Rows from block 2 of a small multi-label image tagger, named by matrix and row number. Rows with one number belong to one channel. Each number is 128 + 24 x the weight over its row's rms, rounded and kept within 0 to 255. All counts start at 0.
After each channel's rows are labels from the 100 images, of 14976, where the channel reaches its highest value: "colour at peak" is the nearest of a few named colours to the mean colour under the peak. Only what is clearly more common there than usual is listed. The data: simulated telescope pictures of galaxies. In brackets: how many of the 100.
# convs1: 3x3 conv (model.blocks.2.convs.1.weight, 64x64x3x3, each kernel summed), inputs 0-63
# convs2: expand pointwise conv (model.blocks.2.convs.2.weight, 256x64x1x1, transposed), outputs 0-127

convs1.16 [144 112 128 148 154 125 173 152 124 122 141 168 118 130 146 139 114 143 138 151 144 140 129 142 107 151 156 139 157 139 131 137 161 120 120 150 140 177 155 124 124 145 145 187 143 138 144 137 105 129 149 167 160 136 192 139 136 163 169 159 139 153 181 155]
convs2.16 [151 119 126 131 114 172  87 117 128 109 125 116 149  83 145 141 164 149 125  98 144 110 127 108 167  98 105 106 108 127 121 127  96 138 114 147  96 119  92 116 151 192  95 118 144 101  90  77 124  97 159 116 124 134  97 127 144 153 156 142 132  87 171 125 143 158 123 131 155 127 109 110 158 110 105 160 125 123 108 133  93 130  95 170 180 122  81 142 106 144 133 122 108  79 144 128  95 119 171 102 108 139  74 121 132 125 169 158 147 137  77 176 141 104  82 116 104  99 150 128 170 138 130 104 149 141 115 138]
colour at peak: pink (50); grey (44)

convs1.37 [159 123 155 147 159 138 111 143 146  96 145 122 121 138 140 115 134 122  87 163 118 128 135 159 113 154 118  67 127 126 134 111 120 113 100 147 101 102  95  74 148  98 106 117 125 143 124  75 122  88 147 114 122  70 133  78 142 123 101 151 131 148 124 119]
convs2.37 [139 131 170 137 160 165 129 146 149 111 148 146  99 174 107 133 178  98 146 113 101 161 120 102 133 158 111 107 127 132 104 123 145 143  84 156 121  84 132 128 121 110 153 146 103 139  71 111 133 123 141 110  86 126 157 129 135 164 144 109 125 157 120 144 138 133 100 121 131 102 155 121 118 162 133 138 151 129 119 154 168 114 136 138 121 115 149 122 117 121 103 144 127 161 135 149 171 159 155 107 130 106 133 107 154 148 139 136 114 121 125 172 163 148 112 145 156 122 105 139 166 194 121 117  86 133 130 133]
colour at peak: brown (92)

convs1.29 [136  89 154 135 132 142 109 143 151  94 145 122 119  92  99 125 117  92  91 136 141 117 112 127  87 150 112 102 157 156 115  96 109 129 127 163 118 120 110 118  94  94 101 150  87 167  90  94  98 110  95  98 101 111 139 100 146 129 150  84 119 143 107 132]
convs2.29 [104 144 157  98 165 153 154  90 120 127 131 160 112 108 131 111 140 143 172 116 100  91 126 134 108  93 161 151 123 147 120 172 166 133 118 169 130 110 116 128 148 156  93 156 135  99 154 149 145 137 156 173 167 159  94 123 117 119 173 130 117 155 152 131 143 124  91 141 113 127  99 155 111 131 135 120 139 141 103 144 137  60 141 124 150 133 140  81 129 125 126 146 132 133 121 127 124 171 181 104 133 113  97 115 113 131 146 152 134 132 140 139 121 108 123 128 145 120 146 130 170 121 121 134 120 122 173 145]
colour at peak: pink (25)

convs1.8 [122 140  90 128 125  95 154 136  97 124 104 179  98 179 156 126  91 136 131 158  82 125 114 137 120 102 156 118 112 118 119 124 165 137  59  88 121 141 140 111 134 132 146 134 124 119 132 140 148 127 178 153 151 136 119 144 108 183 126 140 136 128 149 145]
convs2.8 [138  87 118 129 108 126 101 111  87 140 143 111 163 136 114 116 126 149 108 113  97 105  92 103 114 135 196 159 125 147 155 116 111 157 142 118  91 138 117 106  86 121 123 118 130 160 135 106 132 154 101 112 135 112 106 107 101 121  79 155 103 102 138  89 123 141 173 155 126  97  87  95 113 106 107 100  92 108  85  94 131 123 125  89 104 129 139 146 153 135  87 142 100 138 119 114  91 104 129 152 121 135 150 108 101 111 124 159 110 173 157 136 130  96 148  93 121  99 116 133 116 135 112 165 125 134 124 142]
colour at peak: grey (65); pink (29)

convs1.55 [121 130 117 126 108 120 147 108 142 133 142 171  95 160 126  90  86 155 158 166 141 115 157 128  91 153 150 167 106 120 164 123 140 115  91 125  82 175 150 117 132 128 125 148 108 135 127 102 123  99 163 181 165 138 131 145 143 175 120 128 112 123 128 137]
convs2.55 [112 186 112 136 112 118 136 108 131 136  96 133 130 151 126 130 137 133 115 142 181 149  60 113 117 131 198 110 118  75 148 114 139 116 121 114 139 129 103  64 125 146 101 116 135  87 128 146 136 145 111 100 131 124 113 111 127 137 120 111 152 110 173 146 118 113 149 140 161 139  85 102 123 105 102 133 126 190 132 114 153 114 140 127 157 100 111 154  95 127  83 126 157 135 117  96 133 110  96 114 120 128 126 136 128 182 113 109 133 134 135 118 138 129 136 184  96 197 125 123 121 134 119 128 134 122 107 146]
colour at peak: brown (46)

convs1.33 [135 132 141 117 139 127 161 144 119 130 106 196 133 168 191 155 163 164 119 145 111 101 126 118 156 141 174 148 145 111  98 121 153 128 130 145 145 139 131 116 110 126 141 180 110 149 146 137 136 145 165 127 143 148 124 154 129 183 144 154 129 132 167 118]
convs2.33 [145 141 129 106 105 149  95 161 120  92  68 124 147 101 138 110  76 148  90 100 136 111 118 140 133 152 156 139 143 135 161 112 106 132 150 159  90 117 140 109 129 144 104  83 165 112 127 125  89 176 131 132 137 109 122 101 100 119 166 129 142 101 120 171 103 137 139 121 168  86 101 120 123 131 158  99 135 137 108 119 116 126 159 133 129 105  85 131 107  69 145 109 131  92 129 145 145 130 122  89  97 154 128  92 129 110  98  97 117 148 117 146 153 113 139 119 139 142 141 120 116 115 132 123 147 137 161 108]
colour at peak: white (92)

convs1.56 [128  92 110 132 151 142 171 131 113 133 106 173 124 149 128 151  98 146 146 133  93 132 125 131 140 151 148 114 150 100 138  89 157 130  92 121 137 152 158 138 122 161 123 149 142 125 126 166 145 116 120 141 140 149 143 136 108 162 147 225 100 121 153 107]
convs2.56 [122 182 161 102  99 131 131 145 119  94  90 139 101  95 104 126 118 151 144 137 124 126 123 142 154 153 165 161 155 158 117 142 127 191 128 137 105 124 126 126 147 138 143 119 104 129 113 153 142 146 112 126 134 118 136 138 149  93 143 141 120  79 157 124  96 136 121 122 156 182 123 142 113 126 143 109 107 111  95 121  95 162 126 137 145 133 125 126 120 143 115  84 127 169 131 141 105 151 123  83 140 133 133 136 121 128 152  91  95 130 118 128 137 147 112 104  84 112 158 129 131 110 123 133 159 113 145 114]
colour at peak: grey (88)

convs1.3 [125 177 132 125 115 139 122 110 125 158 136 123 155 134 134 128 141 178 150 120 136 199 156 115 138 128 106 125 127 176 106 163 129 182 113 134 127 108 126 120 195 170 159 144 128 128 181 114 132 127 158 157 137 130 129 133 129 116 141  90 132 118 111 119]
convs2.3 [166  84 124 135 139 124 118  66 132 113 134 166  83 124 189 158 119 142 119 146 157 141 144 130 125 136 130 129 129  99 111 111 154  87  82 141 122  88 117 123 118 118 111 133 136 128 164 132 111 112  99 149  91 143 127 119 149 108 125 109 115 121 121 118 145 124 115  60 105 123 137 155 151 116 111 145  97 120 112 146 120  81  95  89 114 131 132 139 102 130 160 115 127 126 115 100 116 106 118 153 116  96 128 119 112 152 136 166 135 139  93  96 123 157  84 132 126 134 121 158 105 145 140 102  92 111 118 134]
colour at peak: grey (53); brown (47)

convs1.63 [131 119 145 129 135 151 146 162 137 145 145 164 102 178 129 136 106 126 127 113 152 113 102 131 109 144 133 151 131 126 117 118 137 147  75 159  87 130 111  92 138  86 154 145 137 158  87 120 108  79 169 131 140 152 169 112 131 181 137 124 125 172 112 108]
convs2.63 [130 117 146 163 139  90 110 152 101 128 134  99 162 142 145  99 140  97 112 128 104 130 139  94 107  99 134 127 122 139 162  93 118 136 139 155 160 146 144 176 104 143 130 124 120 138 115  89 104 107 101 144 134 149 123 120 100 120 118 189 123  97 150 124 134 136 152 121  91 123 133 112 140 128  99 136 137  75 155  57 165 153 120 142 150 128 183 115 138 145 140 104 131 123 175 115 127 114 102 176 127 111 149 112 102 144 143 147 157 136 166 132  91 121 148 106 168 116 113 144 142  94 110 165 167 108 103 108]
colour at peak: grey (48); brown (35)

convs1.23 [137 117 133 162 169 147 169 128 130 110 136 157  89 152 153 155 147 122 147 100 136 105 143 112 139 147 153 146 127  90 137 126 143 115 122 150 159 140 139 131 138 134 136 164 133 135  90 157  97  89 148 106 136 126 150 133 147 190 153 178  77 127 165 150]
convs2.23 [161 147 137 118 115 164 142 145 138 117 157 152 132 114 119  81 107 177 103  96 123 125 121 109 121  68 162 155 104 143 143 112  97 113 127 133 132 149 115 130 104 133 142  87 127 138 117 135 121 162 166 138 149 149 133 115 125 112 132 135 155  96 143 140 120 150 130 155 184 106  84 138  83 135  93 139 152 151 143 183  88 115  99 163 160 113  83 119 143 148 135 123 127 127 171 117 157 136 139  56 117 127  97 110 105 121 108 174  93 111 129 143 143  90 178 166  83 152  95 131 160 145  96 138 109 134 121 113]
colour at peak: grey (62); pink (38)

convs1.28 [135 164 131 116 130 143 136 141 121 161 138 138 151 137 152 146 150 180 142 133 135 164 118 143 172 133 125 151 145 141 125 134 134 133 184 141 121 152 159 166 171 154 155 130 144 118 186 156 165 173 126 136 104 171 133 150 122 134 148 104 116 133 172 145]
convs2.28 [128 128 130  93 108 126 141  94  75 109 123 123 137 114 159  95 127 162 123 138  71 118 129 146 105 131 156 114 112 129 136 115 122 120 126 137 123  80  98 118 154 147 124 114 103  87  95 116 132 146 155 161 116 144 107 129 130 107 168  95 110 127 130 135 112 146 157 152 158 129 120 144  89 142 151 102 129 112 143 142  86 130 147 164 120 133 130 109 131 139 151  95 110  83 134 126  98 116 147 171 122  42  65 105 106 115 123 108 134 105 117 103 136 118  98 137 122 141 110  82 122  90 144 140  93  92 121  88]
colour at peak: grey (96)

convs1.62 [137 127 127 134 137 167 144 122 147 126 150 179 122 168 100 186 165 101 148 126 103 104 123 112  84 148 145 155 111 109 127 105 181 122 179 124  95 151 160 140 124  98 142 144 160 136 127 144 142 147 141 145 169 148 134 153 108 169 136 129 142 138 131 132]
convs2.62 [156 100 100 124 146 155 148 114  91 117 107  84 119 104  95 103 113  91  73 123 126 115 107 131 189  85 147 180  92 125 126 122 121 118 122 168 104 119  99  78  94 179 131 107 152 137 104 143 142 165 183 188 107 114 124 139 124 115 111 129 121 130 163 115 141 108 119 148 135 142 121 137 158 112 147 138 136  84  93 115 129  79 115 159  94  91 113 124  95  84 157 120 138 127 107  98  87 116 123 103 145 114 111  91 102  90 157 159 100 137 138 115 202 138 164 140 144 123 121 125 148  92  61 126 136 112 121 125]
colour at peak: white (77)

convs1.13 [132 174 120 134 135 165  91 141 122 133 142 134 163 128 133 146 168 146 125 149 138 176 166 144 141 145 117 107 152 162 119 141 123 169 171 127 109 138 103 132 206 162 162 114 142 135 163 110 148 145 153 142 105 130 130 145 142 145 120 139 155 144 123 164]
convs2.13 [107 123 146 117  86 154 153 100 143 160 179 137 166 165 161 133 102 127  98 139 122 126 106 146 112 100  97 159 117 127  85  82 129 137  99 110 132 110 143  86 140 127 138 125 144 124 162 116 114 122 146 157 134 108 112 111 148  94 111 145 118  54 119 118 147 101 144  27 137 106 126 153 132 150 175 153 121 140 123 149 123 136 130 110  95 101  56 133 105 121 106 112 120 123 105 108  97 135 127 176 122 117 109 116 138 121 147  90 165 126 129 152 138 124 132 126  98  91 139  98  91 104 105 115  86 111 112 133]
colour at peak: grey (100)

convs1.34 [137 138 114 119 127 108 132 110 135 131 136 103  68 121 143  84  71 131 131 129 129 103 162 132 133 122  86 103 113 150  85 158 132  76  96 123 140  82 117 150 124 121  86 154 141 134 115  89 147 143 132 112  81 109 175 112 119 126 125 120 104 116 148 127]
convs2.34 [111 134 130  65 118 119 112 128  86  99 113 122 105 138 115 130 154 160 123 135 120  89 125  92 107 135 118 127 140 119  99 111 104 129 124 114  99 134  94 108 125 149 171 141 128 151 129 153 102 148 119 175 169  99 160 111 118 123  76 126 146  93 128 159 139  99 158 102 139 125  82 150 144 140 119 138 116 130  98 147 117  97 122 102 113 144 140 114 130 148 133  89 128  92 100  60 118 130 122 136 108 103  73 110 151  99 133 143 114 134  95 121 105 143 122 126 111 112 104 107 114 129 136 143 131 103 111 101]
colour at peak: brown (49); grey (44)

convs1.46 [127 126 131 107 113 122 156 112 125 131 124 157 117  98 109 108 107 145 120 145 128 142 139  92 146 151 103  77 107 109 100 145 119 124  59 120 120 157 137 166 158 137 130 146 121 104 126 147 155  80 125  94 102  79  87 101 121 130 105 104  88 128  97 155]
convs2.46 [117 111 152 154 124 103 126 118 116 122 127 155 121 153 141 139 141 164 135 155  92 156 153 152 164 117 114 112 111 152 132 132 126 117 160 100 109 154 121 155 105 106 139 145 158 161  94 143 119 148 146 122 170 114 138 123 165 122 124 124 152 146 131 157 159 140 155 123 191  97 141 161 146 111 117  99 165 107 135 131 138 143 118 152 122 141 146 116 119 134 150 134  86 130 137 135 107 154 151 139 162 154 139  86 179 158 131 112 175 152  93 131 177  94 144 172  90 144 113  88 155 161  96  70 118 161 110 102]
colour at peak: brown (36)

convs1.32 [143 113 141 164 166 136 131 160 174 122 159 136 139 138 129 159 131 100 105 109 129 106 117 132 117 173 139 133 115 144 185 128 102 154 112 164  65 129 124 173 136 132 132 123  93 154 124 138 150 140 120  98  99 145 138 109 142 144 144 144 139 161  85  90]
convs2.32 [ 85 141 132 111 147 129  90 127 152 134 114 103  93 136 113 106  98 126 131 137 156 139 168  95 133 150 116 164 128 119 143  92 146 105 139 112 134 162 111 122 127 142 136  90 126 118 139  86 103 185 109 146 150  87 105 139 128 129 121 108 159 109  86 154 112 116  82 124  90  93 185  96 128 134 145 159 173 132 136 161 140 100  99 168 196 117 138 128 102 112 140 133 154  94  97 112 110 112 104  91 121  76 147 141 107 160 186 111 128 153 107 155 156  70  83 147 117 129  97 113 176 119 108 126 146  99  96 171]
colour at peak: brown (29)

convs1.61 [131 190 145 130 130 123 146 136 146 158 146 116 182 102 126 149 160 148 122 118 140 181 167 149 181 125 112 113 123 163 124 128 123 163 136 132 137  92 134 110 170 175 154 130 114 121 159 160 131 158 135 138 156 141 142 123 126 107 115 108 131 117  99 163]
convs2.61 [123 124 159  88 133 123 105 132 175  91 150 147 103 121 150 107 125 169 133 122 127 137 122 172 113 120 122 141 127 129 104 130 103 121 143 132 159 138 107 117 156  80 122 132 154 122 166 108 153 125 141 169 133 122  98 108 185 129 111 103 118 138 114 150 121 135 134 130  92 115  95 147 155 132 147 158  98 167 167 115 142  89 119 156 139 130 103 160  68 134 128 127 138 111 159 127 141 141 131 119  71 162  88 112 140 135 114 134 126 135 157 113 119 163 124 122 123 120 107 117  68 126 169  83 131 113  86 158]
colour at peak: grey (89)

convs1.4 [134 129 150 133 136 141 178 128 139  78 146 116 115 125 126 161 119 124 123 102 135 124 126 138 102 159 119 143 121 150 134 126 125 133 104 137 138 145 165  77 114 136 149 161 128 136 137 156 164 105 138 112 189 118 147 129 153 147 119  60 167 152 157 183]
convs2.4 [169 148  99 136 134  87 148 169  68 100 128 107 139  95 117  86 133 110 125  90 121 105 112 106  65 113 159 163 140 103 120  84  93 153 152 118 159 134 129  95 114 132 103  95 128 103 103 107 157 128 109 111 125  99 170 130 116 114 131 161 121 155 129 116 116  76 149 131 145 135 146 113  59 117  99 131 124 113 110 142 131 123  94 164 141 151 157  87 136 123 110  89 152 107  99 123 113 110  89  97  94  98  98 123 127 105 130 135 115 169 128 115 128 118 146 119 158  91 118 128 175 159  92 133 115  87 122  92]
colour at peak: pink (47); grey (44)

convs1.52 [132 157 133 122 118 165 136 126 134 180 118 129 133 143 123 141 175 170 141 138 146 142 157 136 159 135 167 180 123 145 113 135 119 153 126 120 151 151 161 122 155 168 167 140 122 112 173 144 150 175 155 143 136 167 121 180 123 146 156 112 139 119 151 133]
convs2.52 [128 170 104 116 113 132 132 151 136 117 116 153 124 119 147 135 121 185 121 154 123 105 130 155 131 107 131  86 118 115 138 143 120 124 124 119 129  90 131 116 113 157  63 145 169 139 142 163 119 125 130 155 133 129 110 115 157  89 160 152 111 121 126 113  97 100 111 162 180 125  62 141  92  52 155  67 106  92 119 124 142 133  91 166  89 115 120 124 123  90  70 148  61 110 125 138 114 112 134 130 120 111 125 116 143 138 141 117 177 146 131 111 124 124 107 134 142 111 139  92 130 132 119 123  83 135  61 125]
colour at peak: grey (99)

convs1.18 [176 138 142 146 149 173 164 135 144 114 172 157  96 140 145 123 127 130 146 122 129  91 144 167 135 101 151 172 180 146 139 136 146 118  97 148 115 137 143 101 116 125 132 132 104 158  93 143 128  95 126 128 167 167 144 154 176 146 138 140 136 142 157 144]
convs2.18 [140 174 114 117 123 137 133  92  97 117 114 127 149 120 120 137 141 176 149 160 117 131 145 118 142 106 165 101 130 101 129 114 134 121 104 118 169 134 116  85 128 127 109 102 179 177  87 118 118 128 103 135 108 110 133  78 162 114 134  91  96 125  93  82 137 128 101 179 122 190 108 110 169 115 126 131 110 175  90 109 129 118 111 135 103  93 139 131 130 148  93 131 134 105 145 113 158 127 159  93  90 140 152 144 138 108 121 129 162 157 104 160 161  99 132 122 152 137  96  59 167 121 108 129 133 113 139 117]
colour at peak: brown (41)

convs1.41 [121 131 128 131 123 152 137 114 137 158 142 146 151 168 159 143 200 133 169 167 118 108 121 102 116 143 159 164 124 169 143 113 164 134 172 114  77 137 128 117 138 156 159 132 138 144 131 125  98 159 159 148 100 137 124 153 138 177 142 126 117 152 132 120]
convs2.41 [142 146 133 142 102 126 115  60 112  91 123 107 117  85 153 145  96 127  57 129 123  73 110 118 113 139 125 164 112 138 143 130 132 129 134 133 118  97 115 109 142 135 128 139 143 114 123 184 129 123 119 159  75 137  96 132 125 141 134 142 125 163 145 125 117 135 153 152 109  96 123 135 122  91 134  93 102 114 140 127 142 157 141 125 167  81 152 107 128 132 142 118 143 136  48 108 139 119 100  96 126  95 152  67 136 150 101  87 149 132  82 129 176 101 121 165 134 100 120 168 112 100  97 120 128  87 145 107]
colour at peak: brown (43)

convs1.12 [138  99 146 132 139 130 122 141 161 122 111 145 104 125 144 161 118 142 137 141 107 128 130 142 129 168 169 135 143 106 159 148 152 141  65 142 126 172 159 104 107 153 163 170 153 136 119 164 121  78 129 174 174 152 142 153 142 144 140 130 132 149 160 116]
convs2.12 [103 139  98 141 159 156 125 124  88 142 110 139 136 102  82 119 106 122 104 137 158 119 131 139 166 138 120 112  79  83 111 124 101 104 115 102 121  95 156 165 127 134 115 123 128  87 134 154 124 106 100 158 108 125 144  92 141 140  97 130 123 128 154 112  88  98 140 136 189 130  73 133 100 123 128  99 111 181 140 122 162 137 119 114  68  83 131 122 105 137 108 114 130 120 104 139  87 120 157 109 100 133 124 174  81  88 116 140 117 162 164 140 163  94 129 147 139 142 101 110 150 106 115 135 146 121 124 115]
colour at peak: brown (35)

convs1.2 [150 106 129 136 119 141 107 104 138 119 156 100 101  98 101 107 138 100 129 106 134  91  81 165 115 124  85 132 168 113 117 160 114 105 127 161  81  93 108 105 116 114 105 132 140 178 131 104 161 127  85 104 151 146 133 163 147 117 136 158  95 133 118 130]
convs2.2 [147 135 117 140 163  91 110  93 112 103 145  77 148 107 155 158  99 145 119 103 115 168 144 117 106 114 154 126 153  98 116 103 117 142 103 149 137 108  96 147 131  97 109 134 113 142 147 104 138 128 122 134  82 105 141 157  74 133 144 195 141 169 134 139 109 160 145  87 136 121 128 104 106 136 114 113 113 124 109 130 136 120 117 154 125 120 151 170  72 138  98 142 112 111 167  80 116 123 160 132 125 138 117 184 127 122 115 143 144 114 135 173 106 155 122 146 123 139 150 126 130 125 151 125 141 102 154 157]
colour at peak: pink (65); white (35)